Weights of a small multi-label audio tagger: norm batchnorm, depths [4, 9, 4].
Rows from block 13 of a small multi-label audio tagger, named by matrix and row number. Rows with one number belong to one channel. Each number is 200 + 20 x the weight over its row's rms, rounded and kept within 0 to 999. All counts start at 0.
After each channel's rows are labels from the 100 clips, of 14976, where the channel reaches its highest value: "top examples" is what is common among them. Only what is clearly more common there than usual is listed. The data: simulated sounds of rotating machines with and without faults.
# convs0: first 3x3 conv, stride 2 (model.blocks.13.convs.0.weight, 320x160x3x3, each kernel summed), inputs 0-159
# convs1: second 3x3 conv (model.blocks.13.convs.1.weight, 320x320x3x3, transposed, each kernel summed), outputs 0-106

convs0.129,202,212,196,187,185,175,202,175,218,213,192,221,206,195,219,179,221,200,174,201,181,193,191,205,162,200,183,234,178,176,192,197,167,206,210,189,208,192,217,205,197,181,201,211,210,181,207,164,166,229,156,222,224,242,208,187,186,181,218,190,198,238,168,205,208,223,171,201,174,180,200,232,184,213,213,223,183,158,194,203,212,205,202,194,203,201,224,186,234,164,191,193,221,204,232,219,222,200,217,216,202,203,214,180,225,212,220,187,214,181,236,176,149,165,195,202,156,207,167,172,191,180,213,181,201,168,182,192,228,201,200,219,222,206,238,217,191,219,214,194,165,172,193,200,193,191,197,200,175,194,181,199,212,171,224,193,226,181,174,158
convs1.129,292,208,202,205,201,175,204,246,168,215,202,204,195,185,224,206,191,257,188,222,157,192,186,190,191,202,168,170,203,213,170,256,221,179,215,173,192,214,209,181,237,209,192,200,228,181,192,211,206,185,199,164,206,196,212,219,232,180,243,195,204,228,185,196,212,210,159,181,150,210,187,207,163,190,210,188,193,203,182,172,210,174,214,210,193,218,194,202,181,218,178,203,208,215,204,190,204,176,160,212,193,181,192,184,235,217,199
top examples: rattle; state: faulty; compressor

convs0.14,170,179,177,200,251,224,193,232,204,206,193,219,208,173,231,162,175,172,215,200,199,194,181,229,196,180,192,203,158,176,177,186,183,195,194,203,185,217,208,185,179,196,230,194,190,215,204,200,193,202,174,201,206,174,211,202,217,184,195,189,240,204,226,180,166,221,166,188,188,171,201,214,189,210,192,166,180,172,221,199,202,209,196,170,204,205,232,186,197,187,193,196,215,202,183,226,209,203,192,203,210,175,188,215,184,213,218,179,238,167,202,195,165,201,177,202,189,182,213,160,209,201,183,210,208,222,227,186,194,181,214,207,189,233,226,199,170,202,194,205,174,211,233,196,205,240,188,194,180,202,197,176,182,240,200,164,228,203,268,164
convs1.14,213,190,205,200,234,192,208,204,177,198,207,185,207,223,171,178,201,204,205,214,196,230,252,201,213,187,208,198,187,215,161,205,232,183,228,185,194,179,203,182,192,188,201,267,201,211,175,193,197,223,195,229,213,236,186,212,201,179,198,174,251,191,214,213,222,198,187,219,197,201,190,198,205,178,211,177,189,178,169,185,198,217,224,218,192,161,189,204,219,194,177,191,213,174,182,226,198,186,194,185,212,223,243,190,220,184,186
top examples: rattle; grinding; conveyor

convs0.265,238,203,192,247,174,205,239,155,206,203,215,210,180,193,208,214,154,188,173,224,155,161,192,190,171,201,236,204,175,237,207,188,205,196,194,185,232,183,219,164,208,201,176,215,196,181,214,207,179,196,169,228,226,213,193,209,175,235,199,197,209,223,188,191,200,182,199,180,182,171,203,212,194,214,177,169,181,211,223,214,186,191,199,207,236,217,226,207,187,228,174,166,194,205,183,188,210,214,213,197,190,202,211,206,199,189,203,231,203,206,225,201,207,192,189,213,195,181,211,187,196,212,210,190,198,169,192,143,217,209,221,189,188,222,185,212,177,188,184,196,176,220,189,190,167,195,200,220,194,211,214,166,226,184,188,210,160,150,216,231
convs1.265,223,193,234,209,194,200,211,190,191,219,214,182,174,149,172,198,207,211,221,227,241,206,202,203,184,232,225,186,186,200,153,217,219,205,245,182,199,220,222,224,181,205,179,211,202,162,262,198,214,206,182,214,230,210,197,181,236,206,183,185,244,224,195,229,219,202,203,194,231,227,210,213,235,217,200,165,184,257,226,199,181,182,225,194,196,193,192,182,201,165,210,207,210,218,172,174,185,210,173,210,199,150,205,198,243,187,175
top examples: clipping; text has "clipped"

convs0.65,210,195,230,217,182,214,191,227,208,209,194,205,191,197,216,229,205,218,165,183,220,243,182,194,191,210,156,191,167,208,211,191,217,242,241,174,175,208,191,197,189,204,209,185,212,197,190,182,217,176,215,182,204,196,204,184,210,174,199,209,199,169,224,196,178,180,152,205,191,208,196,178,150,199,238,211,222,229,179,212,176,207,213,242,174,211,208,197,200,174,200,217,193,202,196,211,199,230,190,185,238,192,221,195,214,176,185,209,177,190,195,224,221,244,190,209,189,190,212,205,191,208,242,174,211,217,207,187,218,187,172,209,174,179,216,193,224,213,204,235,236,205,197,182,204,215,264,187,172,197,174,180,204,196,194,210,201,246,187,210
convs1.65,213,194,189,217,198,185,198,185,185,197,193,211,178,207,182,253,223,198,158,192,207,221,180,243,221,212,210,202,207,170,190,204,176,176,172,206,200,171,213,192,189,159,213,190,167,144,197,176,185,210,200,200,197,217,195,202,208,210,168,217,200,212,201,209,186,252,190,206,227,185,232,185,185,180,214,204,188,232,218,195,241,233,229,233,172,242,203,182,220,225,179,205,225,145,176,221,196,210,247,186,211,219,225,247,191,208,234
top examples: pump

convs0.306,213,184,194,228,200,192,188,216,219,206,206,175,226,167,205,195,185,184,184,206,182,199,182,209,203,208,211,212,203,194,209,235,188,229,182,201,152,212,181,178,193,196,193,226,215,199,190,206,249,212,189,222,155,181,229,192,215,178,207,177,194,202,213,186,197,204,196,219,192,207,194,201,208,205,161,218,239,196,209,196,202,208,189,187,169,192,183,209,198,185,215,191,191,184,192,185,182,151,188,215,218,181,206,211,187,195,196,204,229,220,217,228,180,162,203,180,194,211,232,169,167,202,211,229,160,185,196,162,182,169,246,211,213,228,210,183,197,201,169,161,239,228,226,215,196,225,208,170,198,195,143,192,180,187,183,208,174,163,178,208
convs1.306,170,211,205,213,210,178,216,209,239,267,204,209,244,205,189,222,181,236,195,175,189,147,202,203,189,180,194,208,199,190,178,220,201,195,183,174,224,185,195,193,216,223,201,185,212,201,203,186,255,213,194,188,189,186,189,170,186,219,225,224,202,187,182,174,220,232,216,180,152,194,194,183,202,183,209,200,180,202,188,191,226,193,227,240,234,220,227,212,179,182,206,208,188,215,207,197,206,175,210,207,219,203,203,200,165,201,185
top examples: speed: fast; speed change: steady; fan

convs0.263,194,197,217,186,218,184,209,201,180,209,182,212,235,200,205,175,171,189,214,181,175,242,211,193,200,205,214,216,189,186,213,205,214,260,171,233,202,192,229,213,192,196,181,216,168,197,198,198,224,191,183,237,200,207,193,235,199,194,198,216,199,201,202,192,180,175,174,208,206,206,197,192,215,191,180,190,239,186,185,170,205,161,195,171,172,222,202,205,181,209,203,200,184,183,191,196,168,177,180,291,185,184,226,230,192,218,201,204,180,183,217,176,213,207,208,194,204,183,203,181,181,212,210,207,175,193,221,218,177,204,220,189,199,223,204,208,208,218,237,227,200,167,197,202,178,227,249,181,173,210,221,215,192,187,196,212,217,239,186,160
convs1.263,193,193,195,183,173,218,207,219,205,202,215,171,212,183,199,191,214,197,228,191,178,206,198,189,195,211,191,188,223,176,239,213,206,226,253,217,184,198,208,218,230,213,201,172,201,186,181,204,204,208,190,156,187,212,188,196,183,186,200,207,188,220,205,217,197,215,177,225,198,175,227,206,176,215,189,228,207,182,226,154,203,183,186,207,222,215,230,198,194,216,188,222,208,184,216,187,218,200,186,187,165,185,191,173,175,187,204
top examples: piston engine

convs0.109,199,185,193,192,212,179,184,194,202,201,222,186,220,208,189,183,182,228,241,209,199,201,219,182,223,212,187,203,197,194,164,186,171,191,177,222,192,245,179,248,225,204,188,169,168,204,214,203,222,251,245,192,164,204,183,195,198,218,143,210,197,170,173,188,210,160,197,184,191,178,192,192,186,195,178,208,195,216,226,233,195,171,207,221,189,230,202,207,175,193,174,185,221,207,207,205,208,171,179,211,172,178,193,205,179,189,226,199,188,177,215,206,176,188,193,205,171,219,207,225,186,215,187,178,172,203,229,196,222,213,209,263,201,216,194,167,181,216,217,218,195,213,206,200,201,200,212,233,211,192,196,188,179,223,206,194,231,179,170,195
convs1.109,212,202,176,176,189,202,218,210,202,205,174,235,215,171,200,209,183,179,193,195,186,205,199,215,182,233,181,217,215,224,226,187,159,203,213,223,226,196,208,218,192,243,178,201,196,211,197,213,211,179,196,187,217,177,186,184,210,219,216,209,236,184,197,192,157,206,181,227,216,209,214,230,173,183,216,183,180,241,227,201,174,208,210,240,197,219,200,212,178,229,189,187,178,208,213,175,170,187,183,182,171,185,185,187,197,207,224
top examples: piston engine; rattle

convs0.201,150,215,226,193,200,178,212,227,181,194,182,163,193,198,209,185,184,254,225,196,209,217,197,178,160,188,217,199,200,209,217,194,170,209,188,212,168,198,213,223,208,201,215,170,175,205,201,198,167,220,180,218,170,205,171,201,219,233,156,207,194,198,212,180,195,230,181,199,221,215,204,228,173,241,205,189,189,225,208,189,194,221,199,165,243,222,208,213,184,218,192,210,231,225,194,200,213,186,202,201,208,187,205,225,186,200,181,201,179,228,204,182,163,218,202,161,175,194,183,191,181,215,188,201,249,209,187,202,211,180,223,197,220,208,160,195,208,225,225,206,206,170,220,205,164,179,209,192,183,168,222,215,187,209,203,172,240,222,201,208
convs1.201,167,196,191,166,199,223,213,219,194,199,178,153,189,228,210,199,182,217,209,205,194,231,192,181,157,172,160,189,186,193,185,178,187,213,219,197,161,182,180,178,184,179,198,198,189,228,212,202,211,219,214,223,202,212,194,232,174,173,190,186,189,199,224,172,209,190,199,232,190,199,203,204,246,211,207,242,211,202,223,222,225,202,191,186,235,204,214,238,197,243,212,194,202,194,169,182,190,180,176,216,201,214,188,209,195,206,235
top examples: piston engine

convs0.176,188,228,204,205,201,170,196,199,175,173,193,194,184,209,201,209,192,196,217,176,218,190,182,233,228,193,210,173,154,174,176,221,159,212,177,174,227,216,222,189,236,218,211,197,202,188,228,173,177,215,189,212,207,175,180,223,221,224,214,197,196,189,182,227,172,220,201,200,213,211,210,184,224,192,186,224,242,184,160,177,180,236,203,195,221,204,169,185,184,192,198,229,203,226,197,215,216,221,216,193,225,211,217,171,175,219,212,236,210,216,200,224,174,234,216,197,189,203,199,181,182,238,220,200,222,157,199,219,156,195,208,178,182,218,245,215,160,184,182,197,182,213,182,187,227,230,180,219,215,188,173,203,206,196,199,199,192,211,196,204
convs1.176,213,228,195,156,219,169,214,218,226,191,189,192,206,193,175,179,203,195,182,188,195,271,209,193,185,223,211,180,213,175,187,160,161,223,202,181,179,186,192,187,212,180,173,182,185,224,227,215,181,165,206,200,172,212,187,193,218,212,202,223,232,180,179,203,191,193,190,224,208,164,219,181,181,215,205,196,201,196,188,217,200,184,177,149,212,152,206,219,194,174,167,211,210,200,249,179,254,212,176,168,213,190,226,196,189,211,216
top examples: piston engine; compressor

convs0.6,207,227,239,214,211,214,200,208,205,196,192,237,212,226,191,189,183,204,198,219,212,188,189,161,219,174,170,214,191,189,215,213,212,161,209,225,208,199,211,215,212,213,204,238,207,207,174,170,201,195,197,172,202,200,191,172,182,178,168,206,186,183,175,212,191,170,221,235,169,206,219,207,204,215,191,192,182,196,182,167,231,161,203,192,217,203,176,225,243,206,224,186,173,164,191,216,184,182,227,207,188,198,199,197,160,197,179,206,211,178,204,208,202,183,213,190,195,194,189,185,173,190,234,211,191,177,212,176,198,198,193,170,191,193,210,190,232,231,225,178,262,153,211,206,213,233,191,208,144,183,218,190,196,181,190,206,187,168,222,219
convs1.6,239,249,175,238,175,242,185,204,205,209,250,169,219,193,208,194,198,175,217,195,230,192,219,192,203,205,185,196,190,201,184,191,192,198,193,194,202,187,181,172,185,200,192,209,200,210,188,241,204,189,170,187,202,205,206,185,193,189,188,195,187,170,202,183,194,218,192,176,183,174,219,220,204,184,188,196,191,229,188,208,209,181,236,203,200,190,213,191,192,190,193,231,203,190,170,191,192,214,187,228,161,252,210,202,177,190,198
top examples: electric motor

convs0.165,204,203,222,180,220,192,192,202,207,196,195,205,226,233,178,184,198,226,240,195,203,170,174,226,210,213,190,172,238,203,205,214,224,228,180,211,224,199,247,206,200,206,179,194,190,203,215,186,211,247,243,204,191,176,242,177,207,185,187,214,208,192,203,166,176,209,248,194,161,159,213,197,226,195,187,160,158,214,229,214,221,204,199,198,180,193,157,199,210,221,206,189,201,216,208,189,236,196,188,204,192,186,175,201,229,217,209,198,199,203,152,195,190,201,188,216,173,208,203,175,199,213,198,200,205,187,212,210,185,210,218,216,204,193,194,204,218,168,210,187,219,171,211,223,224,210,155,194,180,181,178,148,197,225,196,174,195,182,177,210
convs1.165,204,175,232,218,206,216,180,208,193,193,233,200,185,183,226,209,231,253,237,196,172,185,187,213,204,174,215,232,202,208,221,208,198,221,221,183,207,164,194,175,217,200,192,184,201,197,193,169,211,247,224,214,208,219,203,240,173,220,236,202,164,224,194,214,206,203,217,178,215,218,174,227,227,241,193,198,180,209,198,209,205,170,220,139,213,186,191,195,192,205,187,164,202,191,202,198,213,195,230,190,193,215,243,180,195,192,202
top examples: electric motor; compressor

convs0.122,210,238,178,201,195,203,211,211,220,192,210,223,189,189,159,193,213,193,205,189,202,204,162,195,221,252,240,170,181,195,220,204,175,188,197,222,211,164,243,192,206,192,172,209,207,218,198,206,246,197,207,205,210,179,180,205,198,207,177,193,198,203,174,178,190,205,175,229,200,201,174,218,213,208,217,186,189,242,205,176,200,204,161,185,214,236,199,211,191,202,221,197,217,200,145,177,253,179,233,197,215,235,223,220,220,222,191,213,170,172,205,157,192,201,228,241,210,181,189,203,200,218,197,229,205,205,187,185,209,209,166,200,172,214,193,186,183,236,204,182,228,207,205,201,176,207,172,220,221,180,186,185,211,203,185,175,206,198,193,180
convs1.122,166,248,191,243,194,184,235,200,233,151,198,241,205,179,179,205,192,253,161,211,199,217,214,197,212,192,182,177,189,221,158,235,196,180,198,200,186,212,213,188,190,192,194,223,162,184,185,180,188,174,205,189,176,210,192,220,227,195,185,184,217,201,187,192,201,193,191,185,196,171,229,207,206,203,210,182,207,182,207,162,199,200,248,214,209,219,229,210,199,204,187,209,165,206,197,240,206,202,215,186,213,225,223,169,181,180,206
top examples: clipping; text has "clipped"; piston engine

convs0.156,229,216,209,236,197,198,184,207,199,185,226,198,171,211,171,174,204,198,180,207,214,209,207,167,188,182,194,181,197,249,207,186,186,170,177,179,228,210,194,193,174,151,224,220,206,199,178,175,199,186,195,204,201,183,201,219,187,204,167,183,181,193,223,201,216,232,237,216,134,193,223,181,199,208,205,191,227,198,231,181,193,219,170,213,206,243,188,208,187,217,214,192,211,189,203,212,208,170,191,188,202,154,206,214,200,208,257,176,218,213,209,177,182,210,211,199,213,190,184,163,213,231,216,239,179,213,193,206,192,173,191,183,206,196,182,210,206,201,178,187,218,164,177,226,176,177,177,209,211,187,189,205,212,183,189,202,241,187,178,233
convs1.156,186,193,223,204,216,199,190,199,217,186,206,212,172,251,165,174,208,225,213,198,229,207,189,211,176,212,245,213,192,187,218,237,228,251,209,190,201,175,206,197,169,203,183,202,220,198,178,189,222,168,160,220,168,226,169,243,226,205,195,214,217,197,211,217,160,236,200,177,205,233,243,193,231,195,190,191,203,201,186,219,206,216,203,183,154,230,181,174,222,203,213,181,198,236,184,173,205,207,202,172,209,188,211,222,236,192,214
top examples: electric motor; clipping; text has "clipped"

convs0.191,197,214,213,195,239,148,178,198,184,190,214,209,194,187,212,193,201,161,227,199,225,218,219,183,185,182,230,197,256,205,175,220,205,228,168,171,214,194,169,168,207,210,222,207,211,210,181,195,187,184,199,203,191,197,203,175,197,161,196,181,192,184,201,221,168,200,198,212,188,185,191,173,252,170,183,180,220,229,188,171,199,213,217,250,163,189,221,191,192,211,175,185,210,225,191,201,188,204,216,220,193,218,221,234,203,201,172,169,185,223,188,184,202,191,229,185,180,205,191,197,202,186,215,237,236,187,216,165,190,220,213,214,193,206,199,180,224,205,190,210,195,221,232,222,256,191,205,212,176,203,195,190,218,167,169,200,209,209,199,201
convs1.191,207,178,197,192,189,171,200,205,201,202,225,210,210,214,180,162,189,201,191,232,174,214,186,193,191,172,190,205,236,211,185,200,218,234,159,206,195,181,198,178,190,210,195,167,203,196,232,194,168,182,194,176,195,163,224,213,182,194,164,210,205,183,193,188,218,189,161,188,195,164,233,167,170,261,213,221,220,208,210,201,212,187,219,173,205,184,197,218,180,181,222,154,220,214,205,226,211,179,202,187,178,203,168,181,214,189,224
top examples: speed: fast; compressor

convs0.214,184,237,165,189,188,197,190,196,209,232,187,206,182,219,222,182,214,207,204,199,173,223,216,183,204,215,205,203,215,192,163,219,168,215,190,229,217,239,218,193,191,208,212,186,200,190,189,185,216,234,185,203,213,170,176,204,212,200,212,190,207,194,230,209,156,214,217,190,233,216,196,180,206,194,216,174,148,170,194,236,201,169,219,187,185,186,244,206,159,169,190,192,183,222,219,207,199,194,197,217,204,174,183,197,203,146,195,187,195,190,194,213,212,205,201,191,223,213,241,217,180,160,220,192,157,216,247,204,195,161,216,194,192,171,191,206,201,199,250,200,166,178,197,204,205,219,190,174,187,209,219,229,215,196,217,199,200,224,183,190
convs1.214,203,220,208,210,169,223,207,198,201,206,177,177,201,206,204,207,200,210,168,224,219,209,214,219,172,228,205,201,218,182,157,165,184,202,211,183,232,199,191,195,152,210,192,193,200,185,195,176,162,235,198,199,209,183,185,212,194,208,203,196,150,193,218,203,188,209,223,195,178,204,209,164,169,207,202,211,179,213,187,205,179,186,165,203,178,206,215,187,237,204,206,194,225,199,231,219,196,203,208,184,190,245,252,211,276,196,199
top examples: pump

convs0.101,206,177,226,174,233,202,198,190,178,201,195,185,230,162,219,188,174,170,187,199,195,217,172,179,182,226,212,217,187,203,220,189,180,181,230,197,216,196,202,182,190,230,196,206,202,178,209,210,218,219,206,211,178,187,206,178,198,183,173,175,214,193,206,204,171,223,245,203,203,218,186,208,171,144,223,205,173,176,210,244,187,194,187,229,207,209,234,207,174,162,222,188,226,190,175,220,194,210,154,182,224,169,178,199,196,211,180,202,213,202,238,201,201,209,201,181,171,186,165,204,212,221,187,211,185,187,175,222,225,210,198,226,201,210,214,188,213,256,190,201,187,195,175,187,185,179,218,174,235,240,230,194,177,212,201,213,184,201,208,215
convs1.101,168,205,199,165,223,204,186,192,192,185,195,204,220,185,181,194,198,204,188,211,217,193,193,190,200,170,193,191,207,207,200,218,219,208,192,236,227,222,185,175,155,178,221,216,187,223,238,225,178,200,193,199,224,192,187,184,163,195,233,185,178,226,201,202,197,173,158,185,218,203,221,168,198,216,208,253,196,202,223,220,195,197,208,195,199,211,158,212,190,211,194,180,166,207,190,159,202,189,190,191,218,203,190,204,231,211,164
top examples: piston engine

convs0.120,164,211,207,216,183,208,220,188,226,184,185,204,253,150,223,203,242,189,196,178,162,219,197,225,194,222,191,204,193,206,179,181,206,224,185,194,187,181,194,179,181,195,167,220,181,182,221,189,245,185,211,210,206,215,208,197,199,161,171,210,190,196,203,182,192,182,195,203,198,182,224,211,191,197,173,226,213,195,206,188,255,190,203,203,178,192,186,219,184,217,209,188,192,190,180,210,190,182,194,209,223,218,205,237,167,223,223,187,214,188,233,188,219,209,203,197,223,165,170,200,155,219,225,244,210,210,263,188,213,167,183,194,218,197,187,210,224,207,215,231,211,226,181,229,181,207,193,203,227,177,193,233,205,215,191,199,190,191,194,200
convs1.120,195,209,176,187,199,217,204,204,235,209,207,185,195,170,232,190,217,212,211,188,219,199,176,174,219,218,248,176,219,232,193,251,202,211,191,207,212,193,212,228,218,226,231,187,217,212,192,172,206,172,212,202,172,221,195,184,207,164,198,197,215,187,162,191,222,196,205,220,201,189,200,208,216,156,231,197,203,207,229,209,208,166,192,186,188,210,205,164,180,182,181,193,217,204,256,193,206,178,186,215,215,176,217,204,198,168,210
top examples: electric motor; slowing down

convs0.218,214,177,213,185,191,213,160,185,227,189,219,205,240,186,200,177,204,211,213,194,214,204,206,181,195,182,193,182,242,163,179,191,210,230,217,187,169,239,241,172,205,218,238,216,196,210,196,202,229,175,192,199,184,205,220,225,200,183,152,191,209,196,229,197,190,182,213,217,185,167,197,190,223,168,210,187,190,201,206,192,192,201,183,216,195,216,172,204,175,188,217,191,215,221,196,197,190,186,199,205,220,206,184,186,169,224,221,187,183,179,178,171,208,250,175,156,195,208,200,185,154,183,188,173,181,222,189,179,240,203,207,222,169,200,190,224,199,233,223,181,208,174,218,205,201,225,205,227,176,215,217,185,203,235,181,206,156,214,209,212
convs1.218,223,175,187,209,188,190,237,187,193,200,177,182,178,186,186,220,208,179,218,174,188,217,253,244,194,189,221,223,201,208,202,197,241,221,212,182,206,193,197,198,238,209,212,221,240,224,165,233,202,219,244,160,203,205,229,197,186,219,202,236,178,182,209,183,185,185,183,182,237,202,209,208,256,207,203,194,225,197,164,206,190,195,207,156,192,196,163,211,219,217,191,212,166,203,202,202,198,189,178,221,193,204,207,196,198,198,182
top examples: electric motor; speed: slow

convs0.198,190,240,191,187,212,211,176,185,223,204,174,173,230,154,198,184,185,209,205,239,218,170,227,170,222,166,219,191,195,200,183,209,184,194,205,164,198,209,187,191,209,168,194,165,203,201,211,206,193,216,187,204,191,216,220,184,189,213,146,179,185,214,239,183,192,217,206,204,204,205,209,219,214,183,253,200,208,154,183,161,211,209,190,189,233,176,216,194,196,232,215,212,207,204,158,207,161,180,183,237,216,222,231,166,202,193,211,201,160,209,233,216,174,194,186,202,186,209,192,191,203,195,225,207,198,200,202,218,194,226,192,191,181,226,212,200,213,182,162,188,241,183,189,232,214,204,196,203,191,212,196,214,219,215,192,209,246,197,206,195
convs1.198,208,180,168,231,189,188,187,218,216,161,184,172,189,199,217,165,232,161,233,221,200,230,219,225,210,206,223,196,183,228,204,213,197,250,229,212,216,189,204,168,225,205,220,212,183,240,198,203,217,179,211,248,187,208,198,211,192,226,171,190,174,212,240,183,190,187,208,201,202,195,179,154,183,194,177,193,200,219,215,226,196,191,183,181,186,227,228,207,171,216,177,199,177,203,240,210,212,177,190,203,199,207,177,198,228,198,207
top examples: speed: fast; text has "room"; text has "reverberant"; gearbox

convs0.226,210,186,196,219,225,234,202,209,215,194,204,219,212,236,196,198,209,198,217,177,203,182,191,209,226,172,198,195,172,188,195,195,212,191,196,200,186,215,196,212,208,195,169,192,216,215,166,187,175,195,253,186,206,217,189,145,169,216,189,243,205,160,155,205,181,223,199,197,196,210,211,195,187,189,216,214,208,204,184,218,156,201,226,214,199,205,187,206,186,205,197,181,196,197,206,222,187,208,206,215,190,200,238,216,191,240,224,177,184,208,176,178,240,198,177,166,209,189,176,174,168,212,188,188,197,194,209,205,191,213,198,175,223,225,236,211,197,175,175,264,206,201,229,196,170,229,215,232,160,213,225,200,207,212,192,245,210,185,179,211
convs1.226,218,207,207,186,172,218,237,197,236,187,218,180,203,138,185,182,199,215,196,214,195,236,195,222,202,219,205,222,199,216,205,210,202,189,189,157,209,202,216,197,178,219,175,190,198,194,202,197,189,220,203,201,216,209,210,214,181,140,203,171,165,173,203,186,187,190,231,142,207,244,217,232,187,177,199,212,205,191,206,185,170,217,215,219,213,187,224,210,184,229,202,193,237,190,173,176,183,190,195,191,195,222,211,202,218,213,205
top examples: speed: fast; electric motor

convs0.261,185,195,177,182,216,239,191,182,200,175,209,198,205,207,198,186,194,206,184,196,221,227,210,206,180,222,189,217,192,225,206,204,156,197,196,187,207,178,230,219,214,206,225,156,217,226,199,240,178,175,207,207,179,205,222,195,185,197,182,243,160,219,199,192,197,223,209,238,229,211,150,175,181,210,215,187,200,182,175,193,178,183,146,193,205,194,221,225,218,174,217,194,169,198,222,204,189,181,209,178,194,203,168,166,217,203,218,200,174,208,225,200,213,186,179,185,213,195,186,172,205,197,200,201,195,213,216,211,154,206,183,205,232,195,192,179,232,188,220,207,174,187,203,168,228,192,161,197,248,199,171,201,187,199,221,197,242,217,199,173
convs1.261,226,215,202,210,193,207,200,210,191,197,214,176,227,185,191,217,220,179,177,175,216,183,217,195,183,204,180,230,208,182,202,193,220,230,225,162,216,214,212,175,212,171,220,238,172,269,199,195,240,192,203,215,245,196,182,209,220,164,228,187,208,203,203,202,193,195,199,240,191,217,156,226,209,230,205,211,218,211,201,224,189,199,206,161,205,189,245,202,200,171,195,190,231,191,203,196,214,190,203,176,187,181,198,213,207,237,211
top examples: rattle; imbalance

convs0.61,224,217,163,194,208,180,175,178,189,211,175,172,205,148,191,214,198,186,180,221,202,207,207,227,239,208,211,225,205,183,184,199,178,240,206,180,168,222,181,188,196,171,198,202,167,191,231,200,214,196,169,196,221,201,184,204,227,174,209,197,185,191,183,204,199,181,201,224,205,175,250,242,199,197,194,228,184,158,226,200,199,197,188,184,193,156,183,214,174,202,196,221,200,210,217,232,205,176,160,213,179,191,219,213,186,197,192,194,232,189,208,195,157,186,202,192,222,200,229,220,176,199,182,244,194,221,171,237,205,224,196,212,177,202,187,198,207,235,176,227,197,180,206,217,214,178,195,205,191,220,197,217,183,183,226,209,185,239,209,223
convs1.61,202,178,191,208,162,210,230,198,203,189,167,189,176,205,247,199,201,229,219,209,168,210,205,251,201,211,223,212,198,196,241,175,208,188,225,192,230,183,193,188,185,203,182,174,188,183,190,185,183,207,163,232,176,202,225,177,211,198,212,216,228,188,230,173,225,233,215,230,181,227,207,217,167,216,232,193,216,207,168,207,206,214,209,188,176,204,181,221,210,183,219,208,245,208,194,208,196,243,199,206,167,184,241,159,189,192,209
top examples: pump

convs0.245,215,236,183,166,183,194,198,225,217,203,211,180,231,246,156,237,179,190,225,194,215,214,211,179,233,200,216,210,200,165,222,210,190,193,190,175,210,191,190,223,182,204,193,189,196,175,207,215,202,183,218,179,234,179,242,167,225,204,213,188,208,200,208,194,178,211,170,181,166,217,176,216,184,163,183,184,190,179,211,193,204,193,236,228,213,193,272,210,187,181,217,192,214,188,220,212,174,229,202,196,221,209,193,191,231,239,197,187,193,197,208,197,212,194,170,173,199,235,183,201,190,164,215,212,194,200,198,241,164,184,190,206,178,229,211,183,207,202,209,239,194,187,193,184,216,189,197,194,180,217,186,179,211,195,220,175,184,215,176,213
convs1.245,227,183,227,191,183,201,190,212,236,206,223,235,225,167,193,192,203,200,200,186,199,160,222,212,207,221,184,184,211,210,265,225,196,186,224,213,151,176,194,181,204,150,225,197,190,193,208,185,181,226,188,217,179,196,221,237,189,196,238,203,186,182,229,178,219,200,168,204,170,242,205,162,175,160,183,194,195,210,197,164,220,212,243,221,209,226,202,199,196,198,205,219,187,180,188,229,213,196,208,207,179,218,185,228,216,194,183
top examples: piston engine; clipping; text has "clipped"

convs0.248,228,217,198,186,191,191,196,195,178,200,238,214,193,202,223,197,223,199,228,229,177,179,190,222,171,196,216,168,169,214,203,198,207,213,176,219,188,200,215,206,191,179,209,154,206,210,198,180,206,207,220,200,244,227,191,161,217,191,188,207,208,192,203,200,186,216,212,197,213,157,178,217,174,208,216,164,228,197,196,214,202,195,191,225,245,197,221,190,178,254,207,195,215,185,214,219,201,204,213,209,207,205,164,176,171,192,155,214,225,230,192,199,193,207,223,162,169,216,173,223,155,179,237,194,213,176,200,188,189,198,225,218,188,179,241,208,200,191,178,187,235,196,219,203,163,226,197,208,168,186,208,197,196,155,194,220,203,189,209,196
convs1.248,207,226,208,188,220,207,196,175,202,218,177,210,200,225,199,167,165,218,180,175,178,187,185,172,171,198,168,233,199,244,214,211,196,230,196,205,202,184,218,201,207,203,231,189,243,191,212,195,225,187,199,206,216,199,196,167,203,224,211,191,205,195,208,215,177,213,236,205,245,169,216,191,192,187,203,203,195,214,178,212,193,201,227,198,192,178,168,235,187,218,177,179,206,230,209,187,211,191,203,222,171,205,166,203,182,168,219
top examples: pump; thin (high-pass); compressor